Weights of a small contrastive image-text model: 4.93M parameters, text encoder activation quick_gelu.
Rows from block 4 of the text encoder of a small contrastive image-text model, named by matrix and row number. Rows with one number belong to one neuron. Each number is 128 + 24 x the weight over its row's rms, rounded and kept within 0 to 255. All counts start at 0. Numbers have three digits each. After the name is the row's rms in percent of the matrix's.
After each neuron's rows are labels from the 100 texts, of 14848, where the neuron reaches its highest value: "fires on" is the input token at the peak. Only what is clearly more common there than usual is listed. The data: rendered roads seen from a driver's seat, with toy cars, trees and houses.
# fc1: MLP up (text_encoder.blocks.4.mlp.fc1.weight, 768x192), inputs 0-191
# fc2: MLP down (text_encoder.blocks.4.mlp.fc2.weight, 192x768, transposed), outputs 0-191

fc1.189 016:185108085159127127107086125117105150125140143103105122140092163110155118129127085099101158114164137129136138135150105129108075110177108126121159108145116114098145149168132095121108160114157140118157159151137157133120145126101141102163080129136096127152139112163153156112111142119110130112135173123137120166110107084154131095137115149100101164120085119131100151136159140146137112123094134136129090076061113158160140144136107134100160151130123079095144095138117137118156157131113077109152119070134124160128107140153095131176125098126150117157114127147124166155111138107127134143
fc2.189 028:117154131082112102125132160096151128150115110197132142110150125177103156143138095119151158133169109110104084134102113117118144138129080142143152150125111134112144194100150158190153149167100128130133132112139110113099122118093133133155188125142113124155133138096122140160128111150108151168103176103131103148119141126140146152134138119105092128133093153155081138104114115154157117147160110114120165141126145121125091128132126154098111148111136180149125135124146115113161114123118153134116140132101111120139094112109158093179128124140153152102130061193104155086122125118118114134
fires on: "white"; "pink"; "<end>"; "teal"

fc1.43 013:111132141101092123176177112155150114116116087111138118173146119135113150143137150157098106141149108152165068112092093167129149111131113148196150143115113125085098112161141136146150121156099129141124096118122136129121130116130118149159127126135147133117131124153110082109107119114150113132174069103133118136133136187136128132100119118147087099162115144116087109117086119093139119150116086115133141176146162098063114126147155147122141145147123149122129118087127100127165109121125168125075123102094112107153151137113151123128150122127067148142128070126112126130110129136142167108
fc2.43 022:101123152113156157135125114137154124120120110095168155149123145151151121110120166092131110126087138157093167104078136161112120111134155131135150105168114133164159096138155093131138113148136111129136187126114135127145083147184125099126085159112112118099108140108142114125127140122104150122078119169090141161143098192125117129127143158149125142114140117157145092133122106098131123122105132102110117137112113146154118082141140107186099151127113124110152140216103143130113166094145159146078120128126164137127136126133116113107140139122116127121114146088150109136098118106149200148
fires on: ","

fc1.248 015:148130149150106123077108115117128107119105154143106108086120137083114106127125127144158123108161175141139127100125126112126124136127151136138133158118155133113094093101165108090097110097134121110129144135140141132116169134085144109125085122114135161140179129139171141134134156124123135130143175136128136133124137047088128133152130115110121167139135099128149179140130157157119143116098176147135121150161110148181152140123156152111063120129137094109151094047112125140173127178129116102085131104127111147113144093137153136156117100138149124154093108133100164119121150144116101159
fc2.248 019:110158146146108129118131083153069117098091144140088148131111146148139078139162114110085189133131109108126087149094141144123136142119100134144154123123135144169103147179134102193085106147175110131097132154151160120116112125119148139129131129109074118141146127117137132125142119122117124147129111158095090180104134108117122138170113149104106166156148163150119176149154130129163157112163121124122126141134134147129108120157120162097100049084131157166159156120159115134123135116144111106150094128128109115130102120109151126169114136148146115097149103140104131122147127081120131147
fires on: "lamp"

fc1.6 014:112098136098135092160134131140106136119157107122130092161157116166145135169119118127106136159086108140166140147137105139119139119112088111160127121102122137122109210136134158138132145170087137142156088127142112130127084118145122142125199105136125143157111143156122082120139116128164123109141101127143139107125184153139117130097138113168135134120167165133095087134115112138131130121153061142116143144090183110051112119128150138125215121141135159128129156103132132154093159126114154150147136127129117126147146114115125150093139144144080135128117109133151117159137111140142126125
fc2.6 025:086083114146175140109103115132163141118149129114141119125121152125101128117087179141149108114132148137136172104137121111133126130129160142126120109089107131135133055146152111059115101122105138121133152111107119129166101132109124139105045124135159110104137081168120124106149143139143142092066078157133137111117095177138106127131118160150145154119150124130162102140090107122126129103105155123131109136147109152148196119138149088163143164121124074119130121118137161129123140118161176124138135126139136128134155118129132135088122135133110115112139182094157104145107121131156120090
fires on: ","

fc1.721 011:166105084188076128127073141126142125135098095070134107127128143061135116118124119120149098113160117106146139120134111118114107122140125116147117115091154146093113137117129116075084169120117111129133143141129105098133116136099119153167076153167124158193123131124198126128146123151140122140123142131123137141102123133161151135141104111096121151120111112114102156125173170136117135117084162117136132134114111125141145131148107119152111125139105134127126154106072093096165129129105119124076100100133111128098099109128128140131054122149126138154126080136129112157113114173097138131
fc2.721 021:114168145085088116123136113113107131138089106139140122105128143131142145160093119106094167147127106127079096152088142084101130161132121131131120144159116142110145142110108113191121122148130119112123114131131084090131122137106130139134162141123133123134193140077139136127144096120129164131118148114106104142124161107118135090155144143099098115100191119127113160107119087117117143116210093126124163127123115134110076127120110176116133089122135181147134136119139104117166143117159167137141145130143122118137141112153135142199111124119129125091107097175104128100130102134081139163
fires on: "white"; "and"; "pink"; "teal"

fc1.387 016:113110123163124120176142122150127110111150096113150116162139129162131125128124153167093112160172130112158110123139105139125120102135115127150135126153094133075098136130167158113149129133080157141093138113144116153085123135134116169144194092111129137136109145134111120113138110138137129149209100126133116106115187130138139145137133085124079136135128159126086100140095115116135157129103091127111116135143148155047092118163151140154183133133105117094122145069146112158131128133117139145088103123119118120136115146095144110126131127147095154150117137152122147174120097176130103129
fc2.387 022:116108160096146145117125125111145142156095121107183160153164129125142167136108174114107072136096139113079134112108107112135147126124090124168118126130120128143146101076142077098150126128169080129126150105106121100147123131140098098108097152114110107105117129122095107117139153125170124100057168154123140100100122186120097118127137161140164106125201110103157128145124118100126106119160163126120117135139142119165136135124121106153120137135125144128120147180122163126143123146139132140111145135125137108157133149148129093129133183154127111059086143112143117138090115132150097112
fires on: ","

fc1.492 013:135136156172105135119105120127120133156112148135091091115084118100127141119143110135142141110178159180215095148133144100083108151109144117141110139149141141104119096111134142077083145126122126084124141155150147130126092129094143126118096104111138163140161121143151140119131112174110123123165138119137129144119110101097129074125107132113093171157129105117123159115154139140084137138120129168149146133157116172102152132125138133138116130120124091085133146073102121133225115160115106116068121131128128114118141126137148136126133144127118124136145103149123121187102122146119153152
fc2.492 017:148159147117116151124104133121105121126101125124128170119126128121092147108163127116140180165140117122061138152104139072146135104116120094179173105150099129135119111125131087179151151123181113116109160146150174126115146109130127109093157155131095095118176146094141109103154159132110116130075183106111121157110121139104113144127114139089126120122108102122132164084137151138130089134157124121111109118102120132127151088125138126147135112081094158117174113182127134089105187120140120119136169102130147123125109132117100124153103146113148153090161150138142121143121100098099136120
fires on: "truck"

fc1.295 322:166103141135134118117107161143129156158134115162070091108110104145103147105140139138152125140152132081149138129131199113119133158129119141098075152091106144120129107132130151106118135142123130118123081172134094122107130111166143112091122145141125132100173088117110072098140143106106098156137147153171119136157139134113115127162125145099131167171148136154136096142144107150101148146124136138179100157107149131085144121105121133106141134128087091153117128110117126144089082161135110110135104100166134134112140150130117102138103113084153122172109208098121112116158159119115134126
fc2.295 245:101132123207117113145146100125097127130119145076168152137169155159121172130110130104134123103115132173161116152127096132131159081134135136120144143139116114157085173145126114117111114115132107081117139125159160124139127119160110161121159108120128112163144130091133157166127113150166134105141142118098143153097164118118101134129148109093136093099102157134074167114122102099136120136144146132100167072109168143136153091123127087144111186135168153145160155135114127144147146094126142131116143129121146095140105137122157120132127125117086130087091096143120150105092132092081114131
fires on: "truck"

fc1.324 012:155103132151120102124109106101098102127092136119128143136075093093154115126111109143165103081173119138157117113143148085119099146159128118122107152148126140122106111138101118125121139121177123123158121172123131134123127139147127113132120136138124130158086127113170128132149108143130115141075143158137097150106079099118133121152171110127078115116147107136128127129204156095140146086086181142120108117128138147187153154134113110098075142114152105122139131127080142100154175094112093150119138114129141128112133136140085142112146081102172090104113116120157126158136178118155135131
fc2.324 022:118120133105135098149138118129137098128117114136157120114136129138088140156139118101113118133119143115149098148133131165150126109110075133150142128155120141130138170136092127173099142144112158129140147142117130109111119110133112166130161103139111157156110184136120115167142128127087129142088109073134133142108143120113135139126126136113070126138126172124119133107081139136146102174081116099124149151089144136167042160130117122127082122127119137147124134207157105120159121114118164138141140100125121117129043112120146150162129137126145154133122032121091132117136122122116142129
fires on: "white"; "grey"; "pink"; "<end>"

fc1.352 012:159111154136141106093103110154133137138114136177171113143117141158100072112141175136140135103137139115115133140157123125131124120141135101131116167117100108074121124111146157057139146098109153099119132109125126154128117147104174132128130147131145109103148135139181147118123121108149111151174114100142103087157160099100156137120105098142071142142150100177104164145116118167115102130120104138131167122119133122100183116120122147122152143165111126134064132115099151111167118139151116135089095143112140153138129099150122144146120091107107105117141198126129161174098109126130093128
fc2.352 019:097134136161124216080138116105122141110124161139140135101124102128135125120139193162140103106104157100137151107144133112124137138108102144129115154102113130125175117150165119091125152142169112130091156154112109120126143147117101143123106149097152097071130120121115139089133128095099123078114135155145115120111122086119091145126134109124154101096168125108141126121109079132152113074160178126088132129140113118160151151127116103171130139125108142106137140167131145162130106128087128161124146125116156086108122140147128197166132059116118105112130133131106136138133126143102112103
fires on: "lamp"

fc1.251 014:151077120198110130140073109146120113138126064128125110144099130111141107135104087125142118131154136123122108108122133108158094119111140160136109139140121074083104183101148114088155146104192126133146139145136141110139138146138104095111090122131174120165115140147194160093123105127094131132150181127131131126097122067137128144129130130126107165124109113124073124137152108137139136116118089122125154117118122137137155116144120128102183109121138079126118123100104150123171130148120080135111094110117118133132089154134144139152087100127143129179144138127116180150135132133121139153
fc2.251 026:140170119072133105121147123110137118141122133178108140133133151121114163153129116113142167122130108104079070133105111146139131122152102134142158137175096138103129167089115150176161136134113147135148130118112142101081100103101109131133184129143129132183145167081123158166145128114108130160085157118117114168119146145128135106148129136128099139151093161127083148113110129159136126161168112154127137130107167122118080087107099142101123141113130176154128141127120102112139116132143161135140162119131140130152113102100130153148128124143170136086141064149085151070113116124129111136
fires on: "teal"; "white"; "pink"; "grey"

fc1.677 013:060134126120126098168127122078168120109135137130141072139171133153154156139104126151092128118148142109223101137096146124116153104120114124181126120122115120132102152125124143118162095114071120161129095148132129109128115132110138112118144114100128136119107125103096153120122131126130135117181090138125097111126146133159143113113149111140121104131144119131124117133114105129119137136170079124142161154096157097065136130148115128138206136128103152124141118104132110184108112175136190149105115129143143130119159123117151098106135166114096153131108144091113113124103108134146109094
fc2.677 024:116103109146148176140104084142154110121165154105179136130115137127150123117094144117119125102114138158139148106157121137137141158150145109151111125131100113157143090151138129101124106157082123139098169143119129114146075143158105126126068100121156118092091107177117125100126160104129141091104129148140137137102102185163105142124116146151153115123154137129119112139134117126148081103108152122139098095107122146134171117129152096152154159143145079071145145184122143150134189130144140149111145115146148123118126143155126130087133146136117146101142159093198101126141127153150143087
fires on: ","

fc1.560 012:147139140099118113085135144140092117127128125133102097127098133085113152128116092122139124143122135102106113171153171118104097127113107144138163157143158109113108047118152095120112147090150128121128127153121167134098160096074153121139099162142158155135139167165167130131118122097118121129115117096111123136098110140116121124165146117123081155162167101124162144121133198146130095148144178150132155128132114139150112153109128131113152100140117140140141129041137095155179134131101119108094137134109133121124114133116156137140127099131152094127122094162140181133149170127101122143
fc2.560 017:134132152151142093177087109141116101137107125156149169073164142127126128098161148155145150174102120115086084127119100132151152139127091125160122144159133162160115108159115106153112162140166144117102107147119155099111133102150151136150096159122138130144166145093140130170124142113125131146141124125086132157104082118142135106117142120125097155120135110123099114137135063121128127105065154138126180145113165138181103139133129175115111065164127144177157131131122111121151151104093147128163102140130169101122124125137145093140147130139142120116117162117105132083142151143155136149
fires on: "lamp"; "pink"

fc1.557 012:158121119088118118135101123083105144107093119109146114125117123151135077145134147092129180119081126127156145090104137118118148158171132107150103109141116133100116178124148162118162128133142103110102179109166114117121126134137145113126097121137147091127128145148171102138108137083104095139137149089104115081161169139139139146100160124144116162125132152129127125154150161141155131144150090115118140099133174108116118134110148118127201142128136157119133155137095130140135111144122124121113084177139138131143104076082117166137085075144104121112116181135124133155169171133122123163
fc2.557 022:121087138159119188199123113123123133124144156117116127112133127148119103144119110084143163162122146115170173116135117132150100125101121122134100138060101121125105089170159151109101162150106142132149156135141108146144150141133103126106095113138122141115137119095085145141112140104116138084076114126142139132103111062139132150125105105126154167142096185073127116129103134137151107114122076133148133116113123156130143148139112087140132113124094135118129119118113157163126130117142102124147161132127198111111135135128129151140147088172155127136146059090129085118117126114136117096
fires on: "truck"; "lamp"

fc1.225 009:161168099130101117103175129145174129136145106134121131085162162121136132130136151140115138145137068122154159129150143143130155097125092106128122108154131127119118168147126111090168138116121102136085152125105150092133100173111153187130130155127085160139103181099129140116128092141091133139096103145113122118144113125138141112142098137158124120126151145173121092106107131136122127106106139180127129144147093164103122105167103133156132144087152187166147132123151130142141127158143150131091166157080129152133129147158148120148119106127101105136117167120097166067160156120145100119
fc2.225 014:149133119085204118146136147149150117156105149137124092106130130108123086115142155128098159112143111116121133094129144133126173132129146135136128151118163129147108134127161153095113138150188162169136105140121177128121127108085169112093177129137110139156143100124144146153132108164138111141122122139166152147142120131126174111118149120150130122121100164142142145079128134097069134150098169127150129089116111157118142149114130177109092134128126167114079142161146058124138123122150089077116152149126112132149164149136147159105119087123103107124132113084116163135084125127150118124
fires on: "lamp"; "white"

fc1.724 014:147076120152110145111071117128145125120139113121153108113107157139142073154147102127146158112192131099128109150105138107122093098126101126081132118131109108097109197070145123094121153125194146135101120121160117140119104152130119126157100117120126121163140141149186140136108116143124111154115163139133133095119142095128115142136110138142081172121089134159109146133165151148143143148164093089149127120127169136122132131133103105129167124138117106093126123123095142147184136149086105150117069149141115123100100107142124103139116060140162119140120123133131158153110131139111137135
fc2.724 024:134149117083097141112121126089115136159122105115125161107132132150086130193108114096154146136154159100096082111146134126129126099105086113141147118103111110091124143081117167189164172096125126134150146112134129132091126113105129118142173110151131103129146151116141143159152127129106156150121168112124114150142162119131138118153129110136138108143136143139113119149114100158130112120174114109139156126153150114094062092096119131107173148133155171142121156066137137122185114162084128124124147088116112133132120129109164145161130115142141120129116085166107167103130119116077108164
fires on: "teal"; "white"; "lamp"; "green"

fc1.405 012:154145150137117157047126138149117116142107164104142130119139132085118158142169107111131149113159157153072132119092126133103105128141112129120105122160159132087135141118138130118137147138193127144119126123152141118129098121151118148109079132113162126135151132127196115109142105100116153121118142161129160136108130125111114109180149134140085170129125074145137151111148117140111110124162124134130138134158098151179127157147126090131117127102116140116139092110089167126214133134138098126093082112119092114150091127126102129169135108113120119123126128117152179161158156115084136137
fc2.405 022:119171111069095127140098133144096099124119103140095135128128109136104133135124089135134153170139129115126085125105151140157132123141090153152124146167125127105116175104091160195165153123134131122123146140153106152102141096104122107131181142144142136153136168092085135148152127121113155157141173117116101167140151108124135134117120131098111153128095173133089147106135104128167099114193118111120173151125143133106070151156144143096123120133143152129133122110139105091156104107101136134099123103111124097139100106132138121172122104111125139141114061138096176105145092120100124138
fires on: "teal"; "<end>"; "white"; "green"

fc1.459 013:147084140190119097094084131131107120144114090137111124112095129103143114154133089136135132122188130140218113144129128107126154154158163133106118136139132125113124156121111126090083131088150136134118133157123131111130123149093166093107121087119106147164143128141141144134140123150128122118121170161120120162136092014111152134155123124080161135120122100141078185104143173122107138114137137150119139114084115125137120129151130123133130131110145095129142130110106135124138129136108156070128114132144140144117142154120139114091114130120114149175114139098118130167108141158119138123
fc2.459 019:107153124148101061094130108133101125137112118089146146127178136171109113152134077135106136151136171091149146158110126078145116127120098118135150072187104138092091134124075129180125157141121129136100085164146137096116146105117122117111186115143119109144136147153147132127141111133120145137192164088113086147138132162125150116137139135124089113139124111118085161093147139131116115152084139144119126118167105119102133097100127152098182145111102159174156118145127137130172127124114129114116124110115128160136118106125097121158129138107112130146137087127083121142134119126106153139
fires on: "car"; "dog"

fc1.741 013:165117085185084128163107130087125143135091101142109102133112101110140106151116110142148115093146151119127125114108112128120111122130146098144133111138112102050141165122124111073110121118171163101153156126123164142127121110093079124149062128133156122137101111159176155098110114156088119142133162149108100105062135140141128130123078125110126164120125111163100102147133132174136116127131106107110145123128141104109143119092116100121149178110099125117138124128100120117152113128098072117092117129106146131130094126129130138149133123131131142163151141122139187133136142157089120175
fc2.741 027:100166119062120134143149130096113136112122084146133137145142133131121187144127092131107140149117135130055081129085129139127140120117121128130120133174104113109097184103124120210161141155127120120153128108141138115089109120111147149148186118132104139139145138066118131168141122127110169131117152088134108139141158106133133136128162127124108100108126165145108116108128101145128133127178118102112130132141148133115073115148112147106123117117128171168149126133112091134140108126105161113133120119113121116135138132118148138172135132154130129096128028151100123123113107126092130169
fires on: "teal"; "grey"; "pink"; "white"

fc1.593 013:120145121111140139097104153119109089151134119150122110136107140097150143126134123096134148099150128103145158138128156141116122111144093122116165147137151121117155047125115094144104163122138123127135134114132149115114123128116117160116049135149156144121152118135229124082124110116096145145104118133106115111147107116113112128133135129139093138124130100097157158141164147152121135143124179115151147111136127122164131154126115125129064087152130110120126123071157161153164082134134111131131072109132117110118091072137125135190126116128167123105117112151126175135118151152087101126
fc2.593 018:098139107105150092181106147142109070123110109109124160144121091146148143127166088124139123166122108127078097142095126141141140138113084153162149126112135163125089170123119141150146140114155089133124128141113123087105117100169149163122148111117084132135119157084135137162144119126119142132094102116106130173155168141133116132092124099120087107142114080105137154144094135119157122155118136101108149115132164143144068141109152121143093091133153157175116137123114073128103118109141137139118120118140145134158119119152120141197122120138109142140085152171093130131123176110128144163
fires on: "lamp"; "white"

fc1.3 012:085067108122132119178136132144137110114172112110115073146140190192137128118141107164131111125097170140159101145131085155143126136093096129122113121154091134180130125155120107128169155120094113142124119129120154103139108157155154119110161107126146114131073118141085121142143150148143168101128140169120126134133137156170132109169134129148146112132124157093091101112128156079154122163144097097111130132112143129092101114124155120139182147164169123123142115130130117134109127082127185108127148147143126124122134130114145123123177106149104109136108143132126094141139165127160122089
fc2.3 015:083128123159127124098113127102141115084144128145144117101110151099122136125082187138120105096124111163131148089147092184122106173135104143142116137132095146126170110146131125120116121109091116147144124085115129132147139130111135149131127143087140149084110110166123124121129128122165113111139093169155151157130137160121129108134169143134137099134154121098157125127082133128085129126079149127087148132113112110122171150122177126172111179082105072163126132120154174116087138152144113104143146136115092138119105164111146101126126153093089146136157169130126100141120154130152184113
fires on: ","; "house"

fc1.158 013:124115108123085104128156131173168110118177123135163119112158146159139121116153166167156121140126125079161106115109118166127126149131126152136156126127119152092116122160155126120143103174059102169109152139111131118139145157150166163156133189119153139151129121151124162127133129109165115135105122106088130124131137175131134144116111110120096129128087173092130100115061156130155119151094109133119120146116128125094083150110129152144183115180135142131161127077136122119137111099117142156074157127116158109163127125135163109118155104120087140127130095128120119150092128142119130103
fc2.158 022:095129120088170146153137137120140102151111137141162108173144159138127141148129176105109123114101140095076122110077139120108131143128129132133139124168141140112138155114163095127128111123141080125124143129137134140159113122164125119144137117114125132137098152093161138136126125112156142170094118106103110134153137223091132093109134142152091122123123099119161139149142099134102151156068114131112121123163136162101140121080143139142101119109126195135127127134119174089117139085093143132078110138138129151134154129110120095104147162176158112059128118099113114118150124115133165131
fires on: ","

fc1.738 013:162085130146132147164078135110129112130115126123107133108108135143168113133141090089115121091185131128124157100131144099121135075136138128125137135132131116104119126140137108096120160096168165133149197136165150142126142143129142115124052103126130126188085126142156131090092123095136147104127132130116123133115071139157135168149145142124131170096053132145101113130157123131142119103115121139126109074130122146128132128161096130136139145115122090122136128155101119093172116138115087104137121092156156152136105167125119135138100068119119105176141158114114158133132137144113117153
fc2.738 024:133125142109103123128133109128124104091111093148121149127165145143108150123142114122109154126158130095082089128114140125115142139152114132112113148121132121135114177102114128199153147169152121117151115142137123119125131112110107125142177169143124086150145154058117125149143121116150115146120129127143070133121159111106137131130158155120103121100107115168138164116125085153112133118202106082128169133149122115129086112128124145092140105104150208170130140120139103129140137137146159136138112131117153134124122118131174158171114138161157137090111047151106172120156107127123130149
fires on: "teal"; "<end>"; "pink"; "white"

fc1.611 013:127092114186131081138116131140152143125151129143104083115128132123130167112105110210128136093145155132189113122163089113137121146073129138105101131130109156124103096122119135113103145067050104143091136140134130103114111145109125162124167140126123162142160129163092163140143111137145121106141142146116118103089128064143137132151112114133133132121115167108112148136115097097133153128096124143118128142082130119102103132134090164144100140171149096140153128079111113138131126126094149111132159156134150156101129110099141121097132136131121127175138159146131112134098100146168112110
fc2.611 020:094100134154132090109120082127137133142121130134132166134154117123113142104139146150125118142111129129113128108088123141126098140132132133147184133127121136134156106149131063123102088123163054126107134116138123122155108122151102124104111143141112104135151150183148136076155156097168110137124117126121125134148129153118135120129141128116146095140178098134150093118162102113120114079143158104142128116158096088147162117136178121102109129163146130124152091160091147128103123105161117117120123122122134151141111101163119107071138181090110097095129221118158082128111116121136139140
fires on: "car"

fc1.511 013:161124122090098152100073150095117147141088148102160145100109114071147143133137137059161162117106123157074123107093136105121142125137161111138114127106151148097128144114105115128123156126200127108141141140123139118139124097128112115097067146146111121129125117124166129134131106085091136114108148100126150140113108159086146128133128153128100135126189105162112145131168116120134136127141097137117130127117112149145130125158122140142099135127113159108125146115126123103209111141131109103174099146131131115089128123152104133145117078139169125112126128083108148176115177138091151143
fc2.511 019:104137119125099147162119090129161123165147127114082148128163117137123133125125084166129131154155126139126133120136160113162125132149136133151096137081100124108115142143092168157103140140133123123135119166148068105080134114129150107127103139134104142165128162095083134135120111135136159101135109109115141170134159078121143129135124132099152150102128159158121111110109131130165129104152109102143155115101142130126101166123126106110119098176116115154122106176097099131156124102082110153166120103147127113086108131119120158148116119137126109169116039125042133135086116121097144128
fires on: "truck"

fc1.399 017:170127150163115145107128143092135097135085112141116113127079105096156119161116102153134145108186131136157114138109132067114089127126136114130112131111147098064111092121138142103105168129124161076154117133134113140146147127120108140125054140107152156111130142119189118117145095132131144122110120136131144133113127148132100125146115136111110180137142127143123155117147113129110133135124115124124155140151146101138136147159115119142085151126127122108130138113093152110204105139083122138057110138110120139125099119130130121145129083134148128150116041125149172165124136121147145177
fc2.399 027:121157142100116061114132148102115141138087086121173165152119105123119125144142098130121143118139126131052075142064107147156136133127115142133137125159137128109158172137067108166132153081162087123122124128119151117098136085121146129132136128115098120164167157110157140132145112132104142129116163110088128160107126179105140146113162138081084094133142130129119143122142110125113132154145151133092108090149134147139091118115139129117125135121133171157108123164114129132150130124123121127102146129138128143145103097124088174172129143165160117111088145136076167093162120123123134142
fires on: "truck"

fc1.576 013:110128144163116111132122140132168160158101149131119119092101098075127110151115092127151166095147132134127162118143135115102112061142132100140150148141127111115119138085095101091076135154202143127141165128138136163137143122120110114132059116124123114148167146116192143095128113151108123106109136139120129134131089127171127133131137132119109192109130130137117140110144119147118121130109128149122112106109144176162118116131132118114115125102141100159095126089058116077174140177100087126140142093129132118135100135132096132139140115112137112199134113106138136148125127116119145155
fc2.576 025:112176118102114078102166120092117109141120089144125150160135109133139173110156103149118145149114111137100080148107132106145147113142111144116124124128128100097149163108101144189133169109101107139164116128117128097092145109086149155138175132129089114162158143052107123156151111111127132156120116127108104153143160103147143149145114097110084109128122136169108176141103116120132125110156113150118135121103130126135088128135132129108166126142141191134148127136129092122152106117120143144127134134094103149123117103133119120179114151148148122122098050153074158110159120120114111160
fires on: "teal"; "grey"; "<end>"; "pink"

fc1.204 012:131113104198121115144121151142122116134141113126116146111119176166103110140150089181139100113161152137164102111199145114111119143133114155092132119139110096125081139129138112070120160102139143135108128123148158185091118161126162131120122127109137148178133166146130151119139097139101127131135127130126108111111097037131147105144132069106137148148106139097093145117108149127108104110096158150122117095113105109112137123122126100123158133141117094123157117130095083121126126112132159118121122123133155155137145169158112081093121112137119117146109171136100120135098093164164109122
fc2.204 019:104186138142086070115144106125143141109126141094102158158121145161139178129135157153099144114139156115105130142121086191123115135153106148157182139148133126115125126136102111170128150140131102145158080123151131101069113102152113149139174130155116115134148172156139130175153105114149116135149120086111130146151194150163086144082173124108104120139119112150105132110096093156098102152089120126135136123143118117115101133130112166132130094143110130142102119131123143088117114151127091170137132112108128127118098092137109111134138124115117114103182110163087131124114151146121142152
fires on: "lamp"; "white"; "car"

fc1.32 016:169103130166124151134068133131116103126116124145112122096101147135122086136118104166162132134181145108150120100102119119133098113128115159138168121160129092090094136099191131098131142132109125123131173110149143126088126140104110132141124121115156116144148155161173144127114104135122142140138129144121105149117111074135137133180125107148086178150103134147084117156116138120141157085111094138111130127117156128086136140132112143108145125120126095144123136049113150123178104100098105132092095111131145144139122125105124116120104080142160113182096140159138180159116125159103105144
fc2.32 027:096159138071105098074140116120143142147126114131147165129134141137090183133131132108118155143111118114050081142121101134140148128113104158146154130146140112102124155115113115175157127147089115149148137140144157091073106119110129136102186137138116115138148148087135156147152110116119171165082139118095139171123113124124142142126156142128082141144130145159097134127109115147130124144150131127099143132138170125150049147104111153105121136141145179136125162065116113129153142149135092148129142111124129129136106095129139132178126140160133131109126121180113137079115109136141128153
fires on: "pink"; "lamp"; "white"

fc1.129 014:153126155121119151116134155157137148108102104100070135144141113115113122145144115090130123107180153156040122106077144106092091114123159143146129122166111125104142168107097127131143150127200124123174152128138120138144109117135109145116050119109136115119130126142174136133138124168128146096123195142156122136145104124121145141150164150104104186111133125153115135129132133099135115107180118153122109119134151148143109131116134078106126131108131128113115159166090129150189161127108068133083107124135114144129112118124131145130139104143137116142141116138137139144130143134082146152
fc2.129 023:120170140090108122111126162117094128135127070148097155144129136122095148161142070176127147143120117119118106135118139110125107120141102154133149149179109128104123160092112170184141184162147103106123146108160117128080144104108143095162144120137103127155155171088125131132128114111117142179109178102137115166099158084116140128154120146113095114146071142155098131150131115161130128124165123144127137118128113125109109111116131140052109109136131143160114132111136122125138141130096164123139124119111129094146107105145123132204113120135144111120118079137105165127130133135096107162
fires on: "teal"; "<end>"; "pink"; "grey"

fc1.92 011:123125154136137112141166152134140137121127117159147078116149112129096127135106137165116087120117131125143105164129137135125110135123143145169152154142100159144094151122186128089100125099090131141099117113115089141081131098112107136146173091125174134093097138183131116086106138149149144170178090152121143085113144141165134126118120074133131107132113146121111125146107135138126150123085107151123141181097099142060143147116186135163153146136138113139115144063097117158092138135135165161133140177137113155135137140108155120139134096143124139108107159129132099124141108140144115149
fc2.92 022:120102113173181159152140124130139141115150131122157137120136129123133109101097206105097110109100116166126146105154116152109103133130138126148114096100078146137134097123139098086142108151135158108124148120133164130162119119150095132116068152128162116102125088150150129109112115120137101108082081146125123119130106195118101139128124112173124121102146117113137112109118126100112058117154127123107133103179130132146150135146125072213148153092149132110138141127108173114125153113119160132115114132152153143129147149129122127101157131132134116111138124085167140154140103144165145099
fires on: "lamp"

fc1.326 011:123140082144148150148070111134099099158164131120059135091110145130133112118114083188101141105179150137129078123135110139117146133166136152124114074141118112141135102115168138102137116116141139133139144143117139130083150107075136130136086129109118113154088133143129122123127097121103092159162090121173109110111127084132122137123135120106085151130132172144128134142154153121129121119045109157141143094095159138141128166146123170121120144120129133125119112111130110139194099175089125100103123167122122116138142137129104150134107165136133140125091152146122104100115133135126089126
fc2.326 018:116131125133119133149143109117115108108090120082180189141138139141120128129142114075115146160129122121131104113137107077156116098164104117123110109130114119120131068098114112142160128158163143119137144166125165111118143175124134090089133139115151130090135119119149099113161138137128099128074119123119109137089112159115122125159160147097138130108128097165113106100137118114145123143123122130046101093172176126161140091136143083171173152104140120142161102212136107119129155133098121114088129118145136131114129140140146123121111116098130137089149139143119164113119087137132150117
fires on: "white"; "lamp"; "pink"

fc1.604 014:124134100170126124122107141131106122118130134150087162118099133068112098105125142174147131114151118119122114115132117097105110157140083120062123108172139107153109069150128128122094135150151125115151142109131180122094133158160148162130141137129134153154116133110141131090105127154120106101114102153098111139112084088146130140123125137140120153120116153123096150120152124126131158101077178152110137100105168133191113142097155135110112133112163102163149117115136116104115102105137151077177146096102122178126113115154119118092132068157176125120111149143142124102105159145142151114
fc2.604 025:153128092090129114099138122122148109128111118132122102126135121147097159096135161126147139133126134137146086140130107200124109156142128117128187140149143147123141141151123114142090140148100115107133110122133140105103155102135151150108135146181118142150115132179130136150169142110128144153088108094146150163132153169159177152108126157122052098115110130125130152095074154131128102129096095116127175146136144134157064125137128133118119113114143177179115136139130113118128148118120126130097153106127125114123081110116130144178145184145115136107124044143108125100138101115152132110
fires on: "white"; "pink"; "yellow"